From a checkpoint of a small contrastive audio-text model.
Model: 25.4M parameters, log mel input, encoder activation gelu, encoder moe top_k, encoder width 128, text encoder width 384, text encoder activation gelu, text encoder moe top_k.
Rows from block 5 of the audio encoder of a small contrastive audio-text model, named by matrix and row number. Rows with one number within an expert belong to one neuron, the router's apart. Each number is 500 + 25 x the weight over its row's rms, rounded and kept within 0 to 999. All counts start at 0. Numbers have three digits each.
After each expert's rows are labels from the 100 clips, of 14976, where the router gives the expert most weight on average: "responds to" is what is common among them. Only what is clearly more common there than usual is listed. The data: struck, bounced, scraped and rolled objects made by modal synthesis. In brackets: how many of the 100.
# router: router (encoder.blocks.5.mlp.router.weight, 16x128, trained with AdamW), inputs 0-63
# up: expert up (encoder.blocks.5.mlp.up, 16x64x128), inputs 0-63
# down: expert down (encoder.blocks.5.mlp.down, 16x128x64, transposed), outputs 0-63

# expert 9
router.9:501470495550457481490527497455492506486528509525517496488482486528548502525480479460512490537496480501481502499484500481509492499525500471556514510473451488488493470486521462496453473533496502
up.0:461547522496464447496492475510497487491529449498478529489438472515514521559544493556503539503481533510466481524499511512466501498523510519472535472481511521549484534484507507516500519516470563
down.0:498494469517461540496513529453466494498482506560497465530543466472511482503514480522490482535481535506461509528494490479501491500481506498486499508470490496500450473522542495451504478507485524
up.1:495491523470503493537483534470547525448528502485519522495506454498508466520519490466542513455513516490513496464484478490495488499489502472492485468481466542496485524497497532445513516534530458
down.1:478488525503454470481495478515485493502494512473502529523465471452516453514550489551505518535453507474513532469515522497519543506513545452483476463505506503531497481521498459462515509530496461
up.2:511480524452499535473489506485502503497512519513497520487511496528482516520514493506507505489487495490529461548490483478503514515528471552483486531522527477493505526505469527497462497562521526
down.2:495525497496460494476474482506437503471501529497541481479503525530505464536508506496491495539481509506459483467511442457440450505517500488531556466517542540498548478493517497514486473528497518
up.3:511501477487487500471548490461520486492469522483462490432489484481526542481466492498522524521495528524502495511480516510492509470546482500483544579506481505501464526478518502498469483506461494
down.3:519581460520488485527462498508486501463505494525476511498511512464495492484503493492501475539484483511509490498493514499529459472504527485487505524520504509499510494505483555507492480499488529
up.4:472493512497547538507504493489515517496501526475532513520478497571476455491495531508507468512521498497532510473489481536447481517509481515530487516492512479480524496508475505472501500497544539
down.4:505482481482529467507451495511472500583485492528525507514490502483454434480537519469489487479478512471457500557529527529476496511489463533513469480507514468482491481522498498514491461522475506
up.5:488459514496508503481471528497510477498551473519481504494521484484524493483530516493491466487489509512483510520473530474515507494503517451509486505516450483487477515512475514453495504477504441
down.5:463499476543535488516512488520471467540462477520487509498450498499503527479473506544494461486522506503511525443503520502501518533491457501490513504461492514531523502501529473515472541498475465
up.6:509533523477531518504506494509497517488518537527475490501514519520499545464532486512526486516501508550514459488483488489556480522469487521504525479513460482498560539467493551444516494496514433
down.6:450502445533514504463475505450495521494476541526485461503520534467444503495479485475495503544517496502501507503499509500540511508473479515486511529505499477466485495522518525531474531489510472
up.7:515473466481488503529523500497494519492492525514497460512499449468503474491500494531524500500485562488466499407514527484501511494499506530473483490496484520473495495522520520483527528469487447
down.7:495487503507502461528505519491520530479511519502477518489498552527510502507524506495504525512488493513544501470511453543519494497555488451468529441500526496518508505538465510492545508504478455
up.8:545480508501501506487504470461521472472558487535522508508488535480481479496530472507473579505511502511505492472511469491517509467512483546533504481452474467478520480517506450518509483451488462
down.8:448471538455508540520546509476495478512550524505519545497530493500560490500485501506522482511473469532466482534509518482542494505517493478498542459526535521473488503535516484457507492466481504
up.9:511522475490497496470494500499488528490447512534506546495529497488485527483513515523489490505539495510527489509492511511524523496449506486477458470529475474539516481491506515516487500469496463
down.9:462533483481444488460488512487492491498497543529479499487537525535442506522445532477504523506476495536482481497530523501500501493467503519503509492514520482472498498537520541517561492491509458
up.10:535473516459477528497505471468481502486540463463464454489507496505503499532456500545492491514483476478489437491491513520494490489512547464496557500478506514501513523496487499483503482493499445
down.10:487512496515478465460487520485495507451494484530470530498481465489512525484456465494479507504523494546489463514461514494482531495508479482534484484496502471493502502468463476547483490507478513
responds to: mains hum (69); one hit (58)

# expert 7
router.7:504524465512487533544496538510478497491544490539526546564502506512473475477460521482498486513476475532518503498507516533484501498451513495523481520476524500484526470525497486483502490533483553
up.0:479539499502513516441502454513516540470530458470454505474467509479531476493475457556504511488454517495518512477455503502523487522495505502520489460481488459456501484530507508500493501524474499
down.0:483481492512467465499568521534494486465497516478476503456493469491508528557481526535509462481503517523513473487491522476497468469520484462491540503534488492537511511459496456507486534516482468
up.1:503524483543457475478514487487458499526502511469462508482529542493441481484511521464496520500459500509475509520535523483506548501515499526486478476518486485511436493469535484467459534471523532
down.1:485500448473505535565493518501505503494515530485522489452520546529485505523515502509512480522526535508515503483537504478472518526508496499521524525471513470477522462512517541498476471487493483
up.2:481515504496475492519475475529504514523466477499489476541556505537491500492519501438492508517530510508465493521519491511511489459484538537543439509529527487518525474473501511488516480521499497
down.2:514492500495506492495515442522480445499449519476506509539495491466488469454471458466492515480504497477539479508526462518503520510451509466513513515493509484527487461493516523577524510453510513
up.3:525531490513522488505516487518542523505504486531463487524511486509518484502494480518518481496528484540488491446499484520480498493511486498513527500516520510502488499496481470514502471516491523
down.3:500504538510495486480514512503516479515480520477519483479502532492524502500475491440472512509544519503474503517480475491515517504465491448533460518552535484500547508491520494565528479552472498
up.4:496507524536479490511449487496534477482522477487489503495519493497531470505485455535528455475464512518544523463485541481484505509534471506487495482499520492520461517485508494483495483540469496
down.4:503503501492511467489510523446483504499466510490523465481463480541533459483501475532477524496468481496515515511526444488502479449489483459515493520495526513491534507462501540551492524520512456
up.5:492464524473501460514460509488500480501467462505533507475477473493456502535482477491515516478519500534479533525515469483503527486491470470481506488491519456488531518521478478455545496511518497
down.5:480490496481464475510486503484532518487517491454516502491473480476490473527494475468495456520490480519513454445472516546537516489525461470518515465488497538500506499469510513495435501497537472
up.6:465496507486499489515461492495501461514448455485492471525514525490497473516521502521488529516475517513535477509484461493515533494482489474489463556484537543504509528489477475514503507481512494
down.6:509493508521489500471427484480487526489519492495524511528506498506480527534506528522476510529458477521541489486507457459460507494476505484506513561532523503567504473491528498504502535504472477
up.7:553540514483502531516491522471514499507591475499525484491476507500473500508524521486511483475477440493466507461527536482467492515488535517549535525463513487502475489509524464505487488434529516
down.7:536478554458532484527480507469538519548553525552466530513484530476462479478509517499552530463532500507502488510447501508491496504473506491534508473485482506498539512537490480520527513492480496
up.8:485522508522497512548474499531495493530445469467499512524484505481473477492503526515498436447530488503492521548523498511487508511494553495524532483485517483496502489478461573515516510501486508
down.8:459506512494509476521490537515469479496501473456504475487529472469519462486518533500510513498493490478458489539503483480565451561546508519480514447505492485537484513529492507546469537511512524
up.9:491554535550535553502486538497508472517483488465502499473472508522484476482464517488535524527494537532531432500500498560504500516539536494499498484486485462465472488521491528524525541485520475
down.9:479473513487471523496488473472493501500528554481530475517521503517459506505523525451497510491490453557527521532503516482542489491509464489466538460494476510482524487525514451451463485496494472
up.10:498548508523515527513485514506533492508542480494506481520523520492464516471516446504487499542471505484534548527502473546487534512450478513504441554502499493454503498486474502493525516541453493
down.10:537485532457514496468503520514472544516499508475549561500513492504514520523507501521482495526493530504484471484473514488505476517457485452464526491478467453502502469498487497518507493536483500
responds to: small (100); striker: hard (92); steel-like damping (63)

# expert 8
router.8:490476475498510555485525516493457491475497511500539471509515495536488505476512473509497462493467498510527475462530505508494510502493472512496477541492529510428494505460495453511475487467488469
up.0:515463474488471534491510509450500538510538511454494495477489469536515527480508518508505465485464530512522441487452484503500515567506493468521523499464502517474466528496506483434501506475490514
down.0:521441486473501547510477516510520489483454506513527512507527447515460527517510527473492549442522505539504505553523509438473540507544465449514487514502542517547502504509498470511476488488506459
up.1:528501508478478503517473528501511504472498513483515471499514508546481501518510463526489472424530469485468495517504476519481519546509518543520456558483543505463503468486473530476475500500507451
down.1:487455463495529509505463496499518494542497487526503535492521516518477524519515506502494520465496498488497530540472473516491536512513506478507482524535479508466526519460469555501496505494479528
up.2:484508497466483489490479515503505479542516491485523507493511475516518479498460492470554492497519480479449488528509505429532532492489514483526515459523474457483510508484519502476512489498484500
down.2:508513514473531559506490529503472507467529513472508505530468509469489487568507495506522515485490459498488487485445488541543457505525475480503463527536472490486467486542478515542531510503506511
up.3:503514519473503546516525458511445526502509539528472456483478489533477475522489573514469486502513477489513455509550525485476493466505523543525471577518483512488533501533493495484502480531502500
down.3:524496506501513523521459471481465533491555492522472476517485450507473458509464521478492487510465489496562452512502483472472535529508489495509540543490430527483549494533509489520500504526511512
up.4:489485503510466486531509471521435501485458564471540524521485471533523446521541479523552509528498518491544518472504533485506485528524487503505531513507458493472491560489529515515514532515519540
down.4:490507479461520536514520542506493472504535504492512525467495501526512524526468520538493525458511505520519500508510547559508473486515542455533517503506492542486517462504520511468500526491520532
up.5:495460505502475514489530515508522518473516516508503508476469516477490431535506516519533513514508519495495517519524512489522550438469509500498561488510480501524517524500495505485484475538506511
down.5:503511492494488504534509495484535463489524527538507506497536439489537518513507498498494524460497526495484520461526520535522554516513504524523509501544523500518539497434547504534493462501484500
up.6:495485498503498493508480499502525510507488474460489505459521508451478518497453481485499539470478520465512483533511461520503514457510520500480483493515508576465503502506438511535476507504450503
down.6:532494473563514441502523472495504516482514504559522489496523507500545544502533480499506444484507479470488512491481512482506494508493519525511456525500530482514506512510532476459530530472478490
up.7:507482465478458505506475492474541513472516536456474501506519502521501507522477534481518539497536479522481435493531520478482456493491526524509519503538484501461505537470517514536516500537511459
down.7:495461457533464451538503496498479454514507533484469495488488509463485519454492512491481521497503491504469454518472498493458493568479502489503516477486474501517531541480540481484525463506501474
up.8:470511504467438514492466461490493493487482524465501511486501464451477469536506492482485512474492464506525474529488483495468490499487525520537475517531486526490484497498538484474501441522479494
down.8:506476529475496533520482514461478480483476513494525490518499492463500538471464493467524508508533507457520472482517475513506509494490516524468454499528515540526540551519511499502502456503486471
up.9:524538521497526509508543532469485482519483485455555520531488521474522478457528504467502494503494474520509492529521519488500500542536515495464472476558509501502491516510485536482528530500517518
down.9:510521482464485448502469524537546513464448493505503488531509503523463518489515495487462489497468519517522493491503476472525474560494455511524495484464520518522491497523492500474476480523503458
up.10:538493532456477484484481481481539527479451478503504523467499539492520496518502495451504476453487508474523481505482481449557520490531472516484526520483499502522487466502473520528473494473507463
down.10:492501478514506502513473504483460541505516466460466521504537489493480454458477477530498490501520500462514541472480518508476495512466518523435469537509488518559492489540472485457487474492473516
responds to: one hit (91); quiet level (63)

# expert 12
router.12:514496492461528455491486549499475465510486521488524508543501494515458468482465489509497465503515523536462531498486511498476465511451502503535459460472493509484522493537465462489497470472518561
up.0:450517499525505508505546497465528538501484498506489459454492485467516537507497516485506460513494544517449545490534514530472485452462503537465500494511499516486553476517522487492534508539517539
down.0:560471515513477524481486498503499503500494532478529496528551502555488459516499493476476450522514508486537451499481508461495480495506491475514525509521496500495488500502510462475495519525510505
up.1:545524509484488497560517524473519479499462484524526546493524511488531519507493501492523481472521509524482513512492449458538524519488505512503485481474506479438479495498484473485484477447508591
down.1:510494508499504463479494470511518504486530509525520488544485482496505497511532481533498555497492536501488536491463537482485499507467527499544533509458480517489496493520477480438483515528497480
up.2:475520507506538467522508506529539507504525505476551518499488506453490541497508479505522498470493485503523497506518483510474470491504498508497516484470514541497521507530522476462532451490466426
down.2:487479527482434462552494498512535489505496520505477482485481512487504521455516507477443489494518525487544513466485476509524524467500520475555542499509541508502518537521511529522503529488508504
up.3:534551500485499509508509507484459536502529512544466465502513482501583469492482497511502493501508464475503506485480510521502457523528542532498502480491495477494490458480507512508529503511461499
down.3:491498480515453478503517494517513499471482528469514517496543500485512557518481472489566524498486491523508548517543545537493468521480469509503512565495510554533496496523510508514513510516476521
up.4:519488457502522520465487540541518469540487527480523508514497509534482507483477477524479444508498513463490507525513510512486474505481495491560576502499469513467485524460569516510528472525496503
down.4:496519501490473483463486488479474526515501497505471504478536459476527444501456469529482470507507520511515497493531486439528508488512499481480550501498492532533503480494508507492501529495520483
up.5:450518499518545486513522497491521474524498477474483463470516423495444520475485521479544501478526487533484467476497474512522494453509515525469449463493495493490521508492472499474468487506498483
down.5:506492503480476491522507519525541482526488480515555489488540528445506466507538547494479524500527493484508544539473514502517521536524493488509518520482543530488490485514502519482491513531516542
up.6:521530487546507491473546537532455469480525527478503505508540510505538477527482485496531534504474483485470475465523510503510490536551487490483529478513487493576526536465484467507485540501488493
down.6:497493518510475541477501487504520516423497512457521509497491506509483556496501497500526523488521459467503529500501452477479475463472495555462503514503535534489511499493536463522529478483475509
up.7:544482487506528473518512510490505472540532500542538475523534461498494470506532476472496511500531495511527509471535502483507488501453477510467483506508447504502478518505491517536534489502488505
down.7:512544469513445491495505514530513487500550498526507487482503504537517481485500542478521457513465508500486507520519490566480512497543498485496567461513528489517491505509490506522532514477507513
up.8:494500499489542497495540518494500506497431508472458531509489502450500453462475511483450476502482506522463522467529478531452475459506489483515508499503514500492498514521486531504486459457503527
down.8:501455503455495479556479539523522490517502488469512459516464504535484471490479525471507477541497528453546500518474487477542520528512523482533482476501477528521537496468514484487454533492531549
up.9:483498469538527518534521518516484473479516516486501492483501490526490470507517552490489466523515498495487503496495476503481464458510535510477507458521565514514542461485488492541526510477477514
down.9:512532513445481500554496456501493490517490508512534481496561518492498498510471516434518475510469446497520507504466502516511477498501524534521490512479462500472522501506485467498544498520514478
up.10:492467498506541490518501471484520529477490502485502482460466539463495526491485498569499487514488498505525472512516530486491486482505525531503507513531495530491503481462506516436505529492457519
down.10:526503494518516522514525485485471495498495551550479468520500474495514482481505481480500486488475511523479465474487533487489424514481515492511499501510493489495445527508465434550527490528489477
responds to: small (100); striker: soft (78); ring (35)

# expert 11
router.11:472503488483487520524476497489482507530481542475549548475517499503463476477497535550493483479508471517529521482512490474504467508492512542518452503539450537436475493531447536487484544515455512
up.0:501447527473494478550515531490515496469491498511484515500537530485514484450473563439501500512471502476496494467477485493523510505486487523508498485525485489506527527484536484494499494504501522
down.0:512539483484477494486484459553491493487515495499487486496454527485493516497532525527460521517500533463449511461529475541511502483499524503500497500506505491485498516530572497481520480493500423
up.1:479516484473524523483535540483516522510516511499537454468469447494517470541495495513516497460534493547507492489549482503502525526503506502493506478493518522475515537521459483515466549535468473
down.1:534495548513487530512523539465515456505510535525487484453508499475499478523517498475453453530544525493496472524512452494477533542490495498498477467467526531487518509527493517532494529503526477
up.2:515484499497497523521496538494491493478440470463462462489449480485455491553457493459487501452489512538565492518493499479490498507540525505496478521510498498509513493467501492470500458460483471
down.2:488493527466501519502536496504509496483499542486517491491487514483492519534469527491443534502472468479550492475500457517510509462457494487521495544520498525468502489467485541519519487492447484
up.3:521524526496524442488491473477489521545502490503508474486525444503507520478470454468510513544480521491494495512485485489507519508528457513483493458459468501479468496482456489508484476547492498
down.3:509502470494495465524508544513535528495501500512472509528489494486488543507542519568517491508516519490502537470497551502486530511440484521507545509520534490535460531504481446482496517502525533
up.4:529518546484538542505511476501521549485502504542520507465558466533539498532493477483470466500473497464514489491462529516477501509487516464484519508482481486487516503514504536498542482526461497
down.4:507467491512480514498497548498505495506478508501505487504545520485525494492499495491486514544466508471521507515499495502494486469535501463496502584506504466506471507458510494458494459454504497
up.5:475470490524506525465492450511530482506525486505480539536525503496527511475527541492510542492502504502511500545487532490506483499487499503461543526489479570432509494454484474530513522563484524
down.5:476522475464523485504512500490482494494506509466485562512467505483468509534449505463469525511461490497471504524484517530474516501526519492505523508505530476480478541482492498529470486501548482
up.6:504512538520529502514504527513511485533464543518498496545487474498492468494550513551499485470480495491517504538541462504523467566501489513504490505496500469512519549507469512477498509504447487
down.6:512472521486508480552490522485503543493481538472522496457454504490493510514468481518515510506467483531419482476460538485507547474493469515492458511439521524529504504500525514512519486500497477
up.7:497509468506505454450494484523522466485527505499487520479463460470461504532481531463489490557513531475505499515486473471458525502527556518496479535451462472495519458531486474491473493513492525
down.7:515517485497495553508474541493477509513507502466475511530502465513520518503524487506541499500499512501517522508454495476455438467513491518515510502505501513538462491505522513510484455532490505
up.8:526501512525516543504529502499471495485488496504506526482506479476503497524495569515494520518466504465470497470483507514515477478525538471490492510501528492488501514470521499495509502465487516
down.8:495497490499494504501542499494511503488506459489540481511520506490489501498501495497445538482526508521541503524528461476488484530501484493465515596548496504505506539511503471512487509472489501
up.9:486515499435519453518456495474489527520525482534517502499519533528491502499467483519516463526493493468486491492535483509512486505493508517484428483494463481479546530502493563517538496505487485
down.9:522523526498474543534508517533496478506539467491511504523484488503509500486522488468535523529519477500514466488524518479487528475468474529481486486462521477473490467559486477487495448513525531
up.10:505463475463457502512527485515530472537531465498459487521486471536519484487497481459485490503478507502462515517506529535504549465494475507492523476536477486529475506553477482517478511504479529
down.10:501503531481518498548518485496471493503485450485436510492513489495522478494506476532491498461533508462515508490485555516500538509512498480521454458522485468528503545488518527489448476509460449
responds to: thin (high-pass) (99); white noise (49); pink noise (42)

# expert 0
router.0:450504448541524493500478517494487510511500480504502506503487446511489554518499508511477515492473517534500477479450519508482489512478522482487490543503510531491484510489495480545513477453495446
up.0:496479487537520524491464507512532482499546514493511525553497539472490505490511458500475458528470512507553497482474490484480480466500470490496466535543482503492496475541458499509488490491507524
down.0:480527488510490497504492457475457485523541491471502472478529516519535532518488533530489483505508545465505526465517482459461487485466501503521466481487486523469523543491474457567517519502503542
up.1:512501552484512467485557473481465516527469490496517479504520521522477477486533485494544473496484508501491524493467494527548525510478530524533484516505512474495486523498491515497475503502512498
down.1:529509476447488506531544537529511476522495512534487488505471472469527489472537532560479471481536495507459495510553500551516464482509518501480510461458494507513525452509508465482546463501504487
up.2:489447440482484507512551496447502497492500495493470510489484469517521504491463495496514515534458466501492500558478548482532502511503501466493502502496555494535494514529514507486485510516511480
down.2:544506499501464491508498497492525507511495481512497494559496516475495505456495509504451518472514450520467480518486541505486526505482490520481515493461479502538476488538492502505531462478476514
up.3:520487512471520525447501497510446504431538476490512496482482498475479486507458510479498454505461518496503507477482519491494512517467476497539470496504455504480508463492499522512469514501491460
down.3:468520455504503475526503532502510531500531502537489521502436504483499508527445508514524460495452528496523546477462509510468532523533501490475460508503511503493491552506477484541439471535444497
up.4:470501537437511503515525508492542502503531444494538492510491501494479453536485517523478543439520481520495470468489484521525482519546462556433461483477500491480513498468515487532488486496514547
down.4:504491509427532466458517487490532473538520474486539493536503480478492472469485476492506489507483487538487523479512491510512473528515454480514479502487513491518457475491533535489433506461538496
up.5:452503527488521489510472555505471557448510500470495484529484512477481524444522516468505508450509475513485469513554508532529490496529449519572522493479461495508503507477496506471524482469502484
down.5:484446492455466555525518553491541492484462438505505532489538494518539509517510494513529473540458482506474550499494449502487490503532529515547510474525520525521494505498531475491492460468473474
up.6:505491464517492514528486534504502492519480506583471474486488471515476521507475536493494543530476531489530553484516488497496545491503495497505479515480480485494506472501505496510521501491447505
down.6:444461497562512498525493486497496510531502528509513511507504529464498491519491476479492471531484505498522491474458514508508486488525514514500511550505551486483486492477492469451467462501530509
up.7:498496500508518483468490515509506515497465473494513512488518504463473471515466454511469491502458580504494505427493464497488548541495484469511471532512507466561495523458544513510492464492508476
down.7:510502455517553555527516548517509522484536513474485476482473517512492533494491435523564532479517494509496520489472503489508444542507529483489512502491507532484476513526508487488474504459525503
up.8:496492499550488508504455482495527477501473536534482499521519496504526559481507496490512490500514453509500467507491459501495509447538553555465533527522522495484482511555533527508513502521410561
down.8:449549497517498494509495497531469493475527494527475499514440506512496451482513487522537528589495500504515506516480518468487525476490515531538539461477528505507521464456472512505545488486539472
up.9:505503467512494484440486482534490515448501490467485525452471538487450555504520489504536485532546498553514492531462537484532481487483453559525506504479511495469472526512505513478502491522512512
down.9:503508443510500503543527508522504538512462492514498517497509492501524491488519503558467505534432470504468527494486474477537505499517499532489504493529475514472511483505489507503542528521507472
up.10:442570505469534499480479471543483506503508539480480509507511460490526499526511474447503492505472498512507498515493502518480492513503494496468486457510504521487502534475509530464537476481505498
down.10:469496537495472514450481506526515512462499501460500456473489506523540481466469519496521504495512481520552492517552524452490510524518511504498537466522469538502504504454483491468543489493504510
responds to: small (86); one hit (76)

# expert 4
router.4:511506507517516504506460534520494503505488522485496496483492527504492510525481522462490514489483480535494465502495524473455465508491452544465487547478520488517466479508468491473499481475532500
up.0:498547482511517518514528527496504489481523457505507530499488551531451518499494523525490559517490499508445517541475496470526494493475498470479476522451488475491491494479566458482446468513487506
down.0:502546454502486494503483457499529495512533518523498520532488533456502490489505506529474487496498485502497531490542550531513467509466472486484498484511495498523515487479487461491459506527549473
up.1:506519466500493524479502492495515479512515482473459503513526489465499494512467567508496491509475465512495484499468522501526492448520516538448498506504512494477518530553485515458499502493486526
down.1:489531546489541474521527506510494535483526519522502495497520494481518504457466474492499503490505463483492467458507488490470527486478505486531476520541505476491495507489499491524525532532498537
up.2:505533511488460514481515501497528489468485516527501520512512463542499523483542475483458529488511498503500523484490516521517502509494519521494517550504507511483536492469474513482504478505494521
down.2:523475438529511530548506473521506491484495535500488544514487477504534522499451492510503466495484479488508537475488464511436501462508462482494497481479483497503492490507538479505502472477530526
up.3:488481502438491490495509508486499510503502479518495470516442504515550511450502495530503473497514482519489523465515494494518494473516530494539473482499548493502512493481506490499459548549506498
down.3:471524456501524489494539487511521477478485507501493496481511488516537498492498508489548498537514520467526545460518532515516509530536501529499492529455483511492494507492505526508554498519512474
up.4:517496458464515485467499469531496477509571532508484519503496525544492512535519543504514536509527466492514468505527523489492485511524529484498485539487544505504503510477460465419523512533507485
down.4:498512502516500511519475468498520490500521505480450468514510517470481494483509516513500500505481464477522493524529484503503480499558492466492503514521451448526507526527545503518502503461508531
up.5:560564513532456523514512485494474494453516500527479479511525510502538499517490494552519501527468487496478495514503484507509479496533516505485545490497484536511548500531496500563472556500467457
down.5:465465481496550512479504474508510499520510498476512475475525502478523497505446480484531532505462435475509548504502482476550486489539508520466493519517474479474489500457523473485492527461485525
up.6:545524487481543499548520506451493460496498537483492491504528485565518498477512494505526503500519476472463493519543509493495529441535452526485497491520510507483525543536469511488490427507532500
down.6:465453527479509518536497488541499580465514505499509503475464503443508508465471545515521477491493501495487438520483487555478503465501511526490514489499473471492508491475541482479477544512510506
up.7:500511525535530585491544522469512520476502514482499483510498488484548536544484523521503502459483524506543482480490457485519531504542484482486463547496497509477512523500454436506511460482547526
down.7:489478480536509517485477530509515480495516462501484552513550510496494513478478517485493550499509497511538491518511502495489505481525565509482534548500497550526478492494468502516484518524508456
up.8:536515496482546468481456491471499512461465504482518478482494508516488496476508524500514507486477499512549459531491469546454448502525484483500494495472500484502489486489488510462503486525551492
down.8:546505514462483507538470491515516437492502474466483545452554462498523529512509528454504500502494466522487495473522493443533487509505473446513462471477469470543504499542472500506489483506490477
up.9:474520493490510509505525492498551505513467461565516481521514478564500487491502496478492475532497481538463479499467511548475488473491490535526534448494483501546494492481513503528525483514544505
down.9:512520468528487532483473517495510501473511550466491511526487524507510456520491489491502515512509452470508554501491540496482511488487491444520478543490517432461518506483493510525545485488497456
up.10:493479556523488456547473513477461537505521495533477461494460480475456504469489481503520461473508518531476520514505540540476482509480467534489493518469484503502510500514513484532486484493525495
down.10:509497488445497468500505472488470474513516518482533503519496446503471512526552503499511517529474474517503466535461456494565553515516479536570512537490508490555529516502466489493506485517478465
responds to: medium (99); action: one hit (45); square plate (43)

# expert 13
router.13:480470479531536499511493536507468480483504479491495533500511480503503516486486502484459497459488470524487476479468543466463523560517450473487506522440527521495495523512471469507455514454531473
up.0:474544507495543498473486465506491523544510488543449509479465495500469502555459462510496480484506468513507530479518539483474492525523493511453516487480490514483526501501493514498476471553558493
down.0:483556481518487513447501484519464520459504510529519463528519507467495461475514513507489501507489482538503460482469478474495486496478496498481535518528508464525497481508539505463495544446513465
up.1:554510456458479491507500505522507489498501502516499522455456501472460479496478497520480502528520473508519479512441521527513472478510469471505480461459481468465498497498470505447524488513487488
down.1:529472489489514490521497463476450532517481473498513473470504486484517475505500523443496532473508460550520490464515493488512551440495491522463484503526519492472483488535463478506508514469514454
up.2:505534510524532511506472498496518532504489470486513488526502518482481437503474493538502486504481542536572480516502479467532437481574516453481475510475514498532467516477523504503477508513452490
down.2:531461490486556476483487511523499514496473525484521520471487460498477546490488513467470489483477497527495519475496511487496472539511488488500466466480510489546507462496507515527522495440530532
up.3:532491536518479517527493529514506474474516506498476490493468506475506536512533468447542495505470519465493505472515486525507521473530529502517501468510493478509498490522487499475527475486512547
down.3:477526486528490540534549455507503473535441490427484524475492482502553489509514499489469507495514478526526500500496556527466493543486532498467488525485475475470519515487461479469526477452479509
up.4:501491457532504519520498487487494499547488512464543487529512491502545523484488501520427497496511470485501510484568488529548531516510550524498499514489508478500473504539511469536521536507515476
down.4:483488522464508488499536519518522513469518523475494473495472473484492504503541509443511460463486520495465506516504506520500529492491483531509487488489535458523509490480495496513484518530463524
up.5:533532529512495502463504522505519515529454528519477488551505472501492500508505467524528487496494523480502541529500548489535501490514495504471486501489503503530523513517468503500517520532502549
down.5:504502495480492491486486512449499529472485530492474523488472541499532479496514531503497503493524506470542503471470503515493496471519472519500457471500471505464492464487502514501470475487515535
up.6:500480496511517486526507527489465483493434524453488449498497490517502510495536534516540508487476516496460496511506533498475545495509450514496506492512462516478474515479488504490496482524493508
down.6:470465461520515515490468538509491495475454508489505552519518500502495517485491547481496500463480542492521485502511480482496521480465539488458486515493500492518496509482502512471494477555499471
up.7:528519505519510547450525500456510536512524508507502523480475506539477492481549508530490490541458545474490512543505551437500509515500526474499496466493520515541501493449476510489489512505494472
down.7:494495471511488435503481543473480502508499506480494475519555553512466480524502534507498509496524476498502463467537488519571540500498477518480477460495552496472477515482538511567484520516471506
up.8:515470528504513534486467481522493530483516503490511509529466511515477533506541491492532477509479522489500497478493474530433507534518501483494481504497522493514578457484516516489529500498459560
down.8:476543485519507522474502506486512478538495495519478516479525516517534463515515498501497513541558495485484496540481507473504471491534483511528517508481473533442502496514487484481517464474459472
up.9:530508537488478510481481485550539472510493509504558550471484463517519499454509501501502504500541511537452493492535509535507483508507523489518507571479470495489532507525541505424498529488488521
down.9:456528483470478483505549486467464471538570519474511493481553557482489480515495496484532494532497493511503492536497525521515476477490461460531515467495515519496529488506488503481474527469501508
up.10:527496477465501526482521486497487498506470544506467526512489508521497500501524503501496487521533478491525505524495486512531497519468501522551505485491474537488541502457554496507518502528486455
down.10:500528474494489501490499446501508461506493489509482522494507516512524490520527475463512511536465491492516545490506524494496502506510496529461536495517506489479514489481528490461491505531512498
responds to: one hit (78); small (76)